config.yaml
model: "encoder-decoder image transcriber"
dataset: "analogue clock faces"
train_examples: 195000
image_size: 64
crop_scale_min: 1
horizontal_flip: false
translate: 0.06
color_jitter: 0.2
tokenizer: "word"
vocab_size: 74
encoder_arch: "swin"
encoder_norm: "layernorm"
encoder_norm_position: "pre"
encoder_activation: "gelu"
encoder_mlp_ratio: 6
encoder_head_dim: 48
encoder_fused_qkv: false
encoder_bias: "all"
encoder_qk_norm: true
encoder_parallel_block: false
encoder_inner_norm: false
encoder_patch_size: [4, 4]
encoder_conv_stem: true
encoder_depths: [2, 4, 4]
encoder_widths: [80, 160, 320]
fusion: "cross_attention"
decoder_width: 256
decoder_layers: 7
decoder_norm: "rmsnorm"
decoder_norm_position: "pre"
decoder_activation: "gelu"
decoder_mlp_ratio: 3
decoder_head_dim: 32
decoder_fused_qkv: true
decoder_bias: "all"
decoder_qk_norm: false
decoder_parallel_block: true
decoder_inner_norm: false
decoder_drop_path: 0.05
decoder_positions: "learned"
decoder_cross_attention_every: 1
decoder_tie_embeddings: false
init: "kaiming_normal"
residual_init: "none"
optimizer: "soap"
beta2: 0.95
learning_rate: 0.0013
beta1: 0.95
shampoo_beta: 0.95
eps: 1e-08
precondition_frequency: 10
max_precond_dim: 512
one_sided: false
adamw_lr_other_params: 0.0013
max_steps: 5900
batch_size: 64
epochs: 1.9
lr_schedule: "cosine"
final_lr_fraction: 0.05
warmup_steps: 290
weight_decay: 0.1
adamw_weight_decay_other_params: 0.05
Rows from block 7 of the image encoder of a small encoder-decoder image transcriber, named by matrix and row number. Rows with one number belong to one neuron. Each number is 128 + 32 x the weight over its row's rms, rounded and kept within 0 to 255. All counts start at 0. Numbers have three digits each. After the name is the row's rms in percent of the matrix's.
After each neuron's rows are labels from the 100 images, of 14976, where the neuron reaches its highest value: "patch colour" is the nearest of a few named colours to the mean colour under the peak; "peak on" is the class under the peak. Only what is clearly more common there than usual is listed. The data: analogue clock faces. In brackets: how many of the 100.
# fc1: MLP up (encoder.blocks.7.mlp.fc1.weight, 1920x320), inputs 160-239
# fc2: MLP down (encoder.blocks.7.mlp.fc2.weight, 320x1920, transposed), outputs 160-239

fc1.547 103:144165148163122131159136076158133105180126154168152167118128105199168145136047140094145155150114152137113105102184135114118146142097046154138086136174092116116088122132124117110117087110148153096084194069194141130131119117098095130109098149
fc2.547 107:179169127113161134105110203140117164140146150122139092122142103118099146106131190094101109106134095045102125134119142121135146099102178156145080133105109142091105102130140178082165126092053103140100130069123070119162135114125102148153129146
patch colour: pink (42)
peak on: face (100)

fc1.115 101:152083154052088174163127149151171071133152195104125093144156114210114131141171129131116134043122130164193135139115145120132132109215144105150174118111098152068162109145128128177179133131087116131124140150096118083095071125094106144124158158
fc2.115 085:158129119186118158113138101105151155183151088163087128081107151182162103091122160164116106108157107128133148118095121108079126116084183122114139134185150091140203114126134095206047147105150144119057133155148162130108128109133162130087104185
patch colour: white (25)
peak on: face (98)

fc1.397 101:189121107081122120122099121196137112120123119117176090163125130147138112076145089140161138156163119097145144115140131089086133160086169096127120125082095098106163148144078189088138127089144129178102137136151178094087111162111132150128159149
fc2.397 105:053092160150190130126073088108181138115166082199070114108154108141086081206052154152114152085166100155156086117098102127087120140134106133079099109141212160125119159112084122121113100118161165120166184115137132100095136065148167106137124130
patch colour: pink (49)
peak on: face (95)

fc1.134 099:122084170122112074128118170133154113159147125124143189116095101125084149119095062163105156172153129111088151088110128149069113107076152115147118152127045109109042180114172150116083220126132076114091184122223128172134118080086203126142132141
fc2.134 104:120091145170110140126130163122119062103124138162099136096084153121106125088144167067091149160173077082141078133172158097120123088040103184111092147163157069096097137163068127108101118097155105097132131124144139129123166062104088099165121167
patch colour: pink (45)
peak on: face (90)

fc1.684 099:183157121180057102144127074132133132119199088148114113102113100137085098142176117126100098137096167110100114156179166161163130126138129084059082105255094105100143143086018123111182102116119130148147063085135065151114133118069142142100121119
fc2.684 090:150166138177171121130136146143148136134117118114130185133136090171148203122142181129103131127151102080100147145139074114141153131098134129139099128121125128089144146225209185140169154067090136110122161119138128147168055171141146127171125167
patch colour: black (35)
peak on: face (96)

fc1.729 091:153046167135099116112114110086082107157154083107130115128115133138074149159109128111135165130070119105125139128180130114136085171138141112150126115142201057094150152153161120097080130128123142162140162189094087107141163207162198146104157115
fc2.729 098:125141104145140017147126138115203160188189055145089111121108114143137148091056137186152132099128140119106119103096108102142157118176108120192084102132179187077155117121097104125128090133108109089085107062128150108185087115124128063156171160
patch colour: pink (44)
peak on: face (99)

fc1.462 099:135097156153171151117169074169152102153098181132131084210136138168099104201136136134109142116136121104098164166150121194142143154173098136138096134101117095132145157145076181119151065096183115082180128169097158106145112145135158112097103136
fc2.462 104:082144116120132129120111106135147094112157130166142121109195132169158127137157158153072146130135106176158111112102126076108090137121201086101076166170147145159098080114123185085149091109165183142095185066152079130156125121118164106131134175
patch colour: pink (45)
peak on: face (92)

fc1.567 103:131066152088133134141142071146085149080102187080124137145109141140152075166085132083087129207166149141130134152121119148061194095098181125125089088085096160125072141129157106124102156142127077141097181180158100105169133063126138164185163153
fc2.567 101:135141151092159137124094200089158154120124130164096128080142148127108117158071134104086139101138093058137114127146167086163104115071096127113152139147159059134067121122065177105117125111125151132104086146147165120120131103121117120122133152
patch colour: white (27)
peak on: face (77)

fc1.86 094:162110091137143116153170095094113095168140103136138124139143068168076150142085110086119171135146164150118155122127132074103124137129145137087212132089148105140159134135098104131104137129129121119112140123090095093198100117132114127164155102
fc2.86 085:143118094139170122074126150086142132082065118082126140151148102162137107175106134090019147180091116158164134076129111119169105090164122099098120146118145111128116135157131095181129177161137100104080126156108105112130113138069124101088120041
patch colour: black (26)
peak on: face (100)

fc1.468 104:144163127163077124116107156142160144115065095194187054158129087139154172164114157122139108099172102125169185077101098165108168105175156135132057094117143084165091132096020191105157100124121125089131117104121082077110164077153150146108114142
fc2.468 092:116134113120147127116134068190092150124142154153108047148100096104071101202104096141143187158055134150143103151068137116110107120121082121144119145167101148129127103123098110152178176128150118144089134120102166136155131151180140122080108150
patch colour: pink (44)
peak on: face (97)

fc1.331 099:091121171146092161130149115156160133111080108157153088145161143097054115110098194064109105114082130120137156118122058107100084152166086153165149054155116108095092133071084101125111138122079130188105163137099119156097162144119116104143183128
fc2.331 109:139116152144139123106152064164109105121213153159129164118087090054109171158140117132094152062097093150114128120130151158105147047138148153143158088099133140152120169072132108135079164075158134158156189162094128180152159075141107175134109101
patch colour: pink (44)
peak on: face (89)

fc1.15 099:153118121125107125155130213121072123151106168128117120125164156106133176119110136101087151132150120117133096089136143171165141120155099115071098106123141133092134187054171137141160136110181112109114078141119186132135127132143105076136121147
fc2.15 093:191161189114099119163123113154146129143135125188137142149098155107147073150123127149119152088103115080088040152111093149209153133189041127189143123129138145073131130129112087102114083156128157150163099138079116141187092070171164096081104103
patch colour: pink (44)
peak on: face (99)

fc1.219 099:130070177165117133066121110079126113137168128094143172085132105167126151134137136210149108219131087106108119171087106143126126149123116145117176123118178158147161139170164158152082135098125166042151119144121132165139117160152135056100120073
fc2.219 087:186152115126150089137151076137144129125188180141183104100135078138203156103180096127140114130123111184094158118163072137098157149079139107114086089094154047076167101102115080159058086146097069168144112137087133145108115104181148128147139099
patch colour: pink (43)
peak on: face (86)

fc1.532 098:078155181117111162102152141090134078180141161086132127140114130160164120073125113205148137191136108076110140053150053098140083158116166151085132119130143095084135173116071128119136130136102140134139101157131124129165133147144151113056172133
fc2.532 094:171137132169131147169146110109145143149181100111142115159111102168100146146167168103148110031167126136125116141178141156140096144023149146130104099127145032112171114110117085178070089130181075169174110074096107095086110076165131116160153064
patch colour: pink (44)
peak on: face (82)

fc1.191 106:109121143158122159157098108164120125116166168134172126119073051148075161126153107095152142158131114153131100126140111152106142126132130165100112112095123122160121121147154100130146158131122119150104100098199077151142128096135171093114123136
fc2.191 102:207121128150158113172104210143119157122148162160132174127114164103168161093097189079132095122149171116074136094185161126112137081082153112103090118132177139097110107147143174129154132143139142130122083105140124084135169139116125159158231088
patch colour: pink (42)
peak on: face (96)

fc1.622 101:123137124023147105138158099070119151140131149123167163049136139134110118136133117125114157112153082148127125161102128097127141115114142097138102141084121136103143091110128121120168089141124087155129148112083076161102121114109138106114107067
fc2.622 109:144133115129106117169100095150168148152085112141137166159088132137157130149148106125083179059158158080148072084127088145120121136192135163110056152073123132112073092130164117060134131130168131145176082052140155130146130134233176140102124150
patch colour: pink (44)
peak on: face (92)

fc1.471 095:131171136116138083091119087107132116130183175135143124171120093122077133131151112131131153104134105121119175117146125133133130139152159161101170154135140140124088193081095096106090143137093159143162140133142136150135123066073144097167135130
fc2.471 082:136102161193111128138127140148156106121181100204120176132102127150140101145075155139141162073195129124120127104140127090100157134080113146116140125202154074128129121123100097147121099116123110092115133138122161126088119084171158122114115179
patch colour: pink (43)
peak on: face (96)

fc1.149 097:098108113130106152129084149120090111113173119103149110073146190152099090108070097123152200094165119146139116077132133110149117116098086080154124147129154136117142136173090123098149076089094135200098163118097061108106175089147125098138127147
fc2.149 106:107108086161116173155162205169170143182120136136086137111180086136189120117153199144124131158156157129111139137108128141120088089150131102122117160205178105134201104112130140181144149121123103140073113131114173148139102143192120165131134111
patch colour: white (26); black (25)
peak on: face (96)

fc1.494 100:095135171134130157167158139110181112154176151188135086140170118160143129124138104096122128117196107129092151148121175083097124212117160127139124139069058121177072140103087094157098110110156088098098128098149106077117061148066140128080169116
fc2.494 093:147130214156088109165144134137153149126133126136089162116103127152141139073117169156100118119148136117139089097117098120145158076096101131109123116120108111162124140101161114133140117104132135125145133183084202141082083079125083141121141171
patch colour: pink (42)
peak on: face (97)

fc1.615 102:086143115109091154120134116107085141120130137045111188112067084104061110104171168150167200123120164130122156132091139114140082150075185140139154123188151053091075139169109166120159144119107142165129170121110145095093106121082152107069136080
fc2.615 096:079121140126124149112076107162112166129147115130060136168151134088106138155155050174100112107113082125189091167158143122079093151189127140132132155095100193126081086125186152090140183127192085137153150154201173195139188186192065145162145142
patch colour: pink (44)
peak on: face (98)

fc1.497 095:149141142136100160111140127127128157140197128112166157148090166170104165129104101108114135089126126140143181158090097126145108112091150142132118103142150120134144116153160203120107105077167135160093149156105102160161117058127102090128141169
fc2.497 105:076160114143112091139151167140108190176156161195100134114095168093203157159102206129085058097100175112135133100150070119049133117145152162124115149139121135119107125113138175114141127097139068143114177117065085168135119186067161130155133122
patch colour: pink (51)
peak on: face (98)

fc1.585 101:183140143089119134146121119112121090132154152109103150085178133140139159119121180125079122157158090133122082118126147109131123128125145164128112060174082181123138179129067133128151078116082114164107101131176150105068074175136152116133149115
fc2.585 102:206113140134113165105139139146123169090086156131151160155087115130171111123106101109080138201116163164151168129099125160177102087143191104144083115121109116035121099169149071179215172174130127132163142131180119097143125175159137131093069142
patch colour: white (30)
peak on: face (99)

fc1.137 099:145097143088167077198094093066139132112094138150116192133131152082113121189110081088154220185094153093108110088152170091144102089163090132077127119062165147120177151144175106106139103181113102098131103151137198112133142126123135159145151118
fc2.137 098:122133140142130079098194092117161131100182084120118106118115097093139141124093146153116153153104153235109116138139118091150105131147123147145114092133114142125109072135101117170171121099123071109127115109090125195190113119071154139136154139
patch colour: pink (44)
peak on: face (100)

fc1.498 104:169061088132129130178096138032082099132206089116097150136121117158165136094096102144177153123113103133167133083134177169138109110160146102118225099111232151141207106136150124123085105083133097075172098116153117093188130152082109147154085142
fc2.498 099:151110109155128151129173130125118095126185087154082090039088095153181122098113169152135098116101132178114114142160151077108160166129128120097128112214163117097163104110129095168101119111097169076113116112108184123137069082142189132169101154
patch colour: pink (47)
peak on: face (98)

fc1.580 100:107121143128139207166128110166134096134065187092100133143098120150145114107054162124116079181111105171151130135139161155158103119207143097151137157093080053151174124120095105102157127103125143111124121155163127114113087075127133134072166096
fc2.580 085:145144163157090204120187111119128160142192090212098107123073059158144083122141102131057104094152150149150089167111108121086130127096118151092122118151157131123151102139123118202089118073083150108128123127141139145115108062169139133114107159
patch colour: black (25)
peak on: face (92)

fc1.407 106:159078098134135145107118079133117123121156128092157161145130055115095141130144137053211116131175189165166113083111102125081114159129177125145157081204077072136113143159095147090136162124081082111161120070156166140119125110134175074142144151
fc2.407 106:178066169122102084121132171158168132077128156193135101097136182132140164123059140098061135124171151091093087056123129079137119153137135083131108125147216126141106154109129161084146135157130093102089171102104127182094118162102090110138164111
patch colour: white (25)
peak on: face (99)

fc1.202 095:072113121188126139079068121195158134103123142086105129139109119087127121140196136109154095085093150065112082175117119071096081147181108148170108128199091116118185120130127148068116111112049118132109170120158103074123100143157118187135132123
fc2.202 085:190124177064156152171121159125106131128129117165113171108122142141136164141075159131112168124138128129159144113133137159125141173138125136186103078096190115116146182146141134126139116119140170123046151106085134158155116146099108094079190122
patch colour: black (29)
peak on: face (81)

fc1.12 103:076107156071097166144146140062147078179102149081119099124074061187090099115079111118155146130148067177071157116127147138183142144140093109114208162174114114032155118114120142143132087140123122066145116167137126106150138161162162167156160130
fc2.12 105:162144107148133151110113114154151122193061052093091159095092159063213171092162146152134108103106148084161154091059130141107149085087079129103165122150154146131096159107103094136077205031135121172103139105143138150132130173131135107182158151
patch colour: black (29)
peak on: face (91)

fc1.282 100:102150170080127145092141150133145089119135117129109113138122084139102106201153168108164160148067118095155069160135100110133155103090100147139108097150109131115122112092101159070102168110070081180074139143096126152123144167163159107080122131
fc2.282 097:186145126125096145135104112147097120107115120154067109114103201103154209112115169138096156070126092134203111090143096095120145134179076141112085153132147179142106088103094191115122126121133100058120131195140151166092072105116085168131187154
patch colour: pink (45)
peak on: face (100)

fc1.64 094:162123119096095142082066066075164107144160165088204150133148110151120099120090103083085150092130135104142152192136123129151089188124124080134113099116171123105111122097118084088117076093093166108102108119134094127074147121112147117088192187
fc2.64 090:168098149185141092154133195133137130069167121152110103061137147092128147108118126103133121120108160134074133109129178106098190122102148141132143126100136091157155117125166181105146194112164086118072106146138146153130086123129118116114132095
patch colour: pink (44)
peak on: face (94)

fc1.476 102:192141099110093099119098151150098116178166152063128197111145153122144085167131176122163144089170114084155170135114187159119129128088129162145150117091170154171143167112096138136117094074109110035094119046114129197108104088131103070088137154
fc2.476 102:099149167116213129113154130137092093088143117152108050187144108152102177124083141125130152133110155172115133195150109089147160102146132098129094167125049186131121098080142121079087135145120103114122123080162109167099100137124122067131132113
patch colour: pink (47)
peak on: face (100)